Rows from block 21 of a small image classifier, named by matrix and row number. Each number is 500 + 50 x the weight over its row's rms, rounded and kept within 0 to 999. All counts start at 0. Numbers have three digits each.
After each channel's rows are labels from the 100 images, of 14976, where the channel reaches its highest value: "strongest on" is what is common among them; "place" is the part of the image that holds the peak. Only what is clearly more common there than usual is listed. The data: dashed paths with two dots that lie on the same path or on different ones.
# conv1: bottleneck pointwise conv (model.blocks.23.conv1.weight, 64x176x1x1), inputs 88-175

conv1.29:507535539461519480478390618590454465471452536522501539508471570437473471492534539501493403464532560477396570535485487465541515639518428560484515519452555461548501454477534522487508573427537492500534520501442418445529418528434534467472479551468545580412365395481463
strongest on: dots: different paths
place: middle right

conv1.14:489445540581533528564469576504514482428436519466520519446558481467506481497513473581459439525442472478594634427561520495526507368479496526509463638459454483475496519451417426407450462469570469576532425526475565450478485456483499523431533474512458507462552613524584
strongest on: long paths
place: bottom centre

conv1.10:477526594554466476484509491487531480444485575468479490513422477547474441479459514421494498456520437554512537502477515521487479407436533537352430478509510571452464497501588501529486517497558441448604642478430520430509521514547553500488525447493432523509556602518563
strongest on: long paths
place: bottom right

conv1.49:512451474508512539499591475519489454481585539378458535493471527488435491503489494547484401460574423452486535503502424448513636482451574474426529567481539601559440580515444550428446508579442484516382507489513451497515563514619527526558447592496489486602466396474622
strongest on: dots on the same path
place: middle left

conv1.56:482418471541431544456459444485531409419451425496536453455511488572508419495433503391511519468572524473511493587469392505544573589587529479449526501503417576405456523492456515550623451474594453510521455561471424515460458484421561410486527552484486515518530428454430
strongest on: long paths
place: middle right

conv1.15:537468438461507460485513503462467577509476502575503473456405512497407458530530617493523468529469366450518473393528491491566447541544408502466603487525455561374532488535563472434537593462520500503472422468490515558456512409431539488622532501446510499441481482583474
strongest on: long paths
place: middle right

conv1.22:440495496542460519528493456519594482464538467406522513501520491504453458515455513439598454443533499471474529502624553508544447379445523536521398528427452501509404329412497481550538548606446460403509617550500513510514482503539399548529464565532560474504386483540547
strongest on: dots on the same path
place: centre

conv1.38:458493559439423503558574505485571422609572495446477505495507480469475485461494442463597500527491442451503479629499458491540479446537544417508448421513532632530605525547601523513544474579498539507497533457451414368527548476560489534529563517643558518448568529573512
strongest on: long paths
place: bottom centre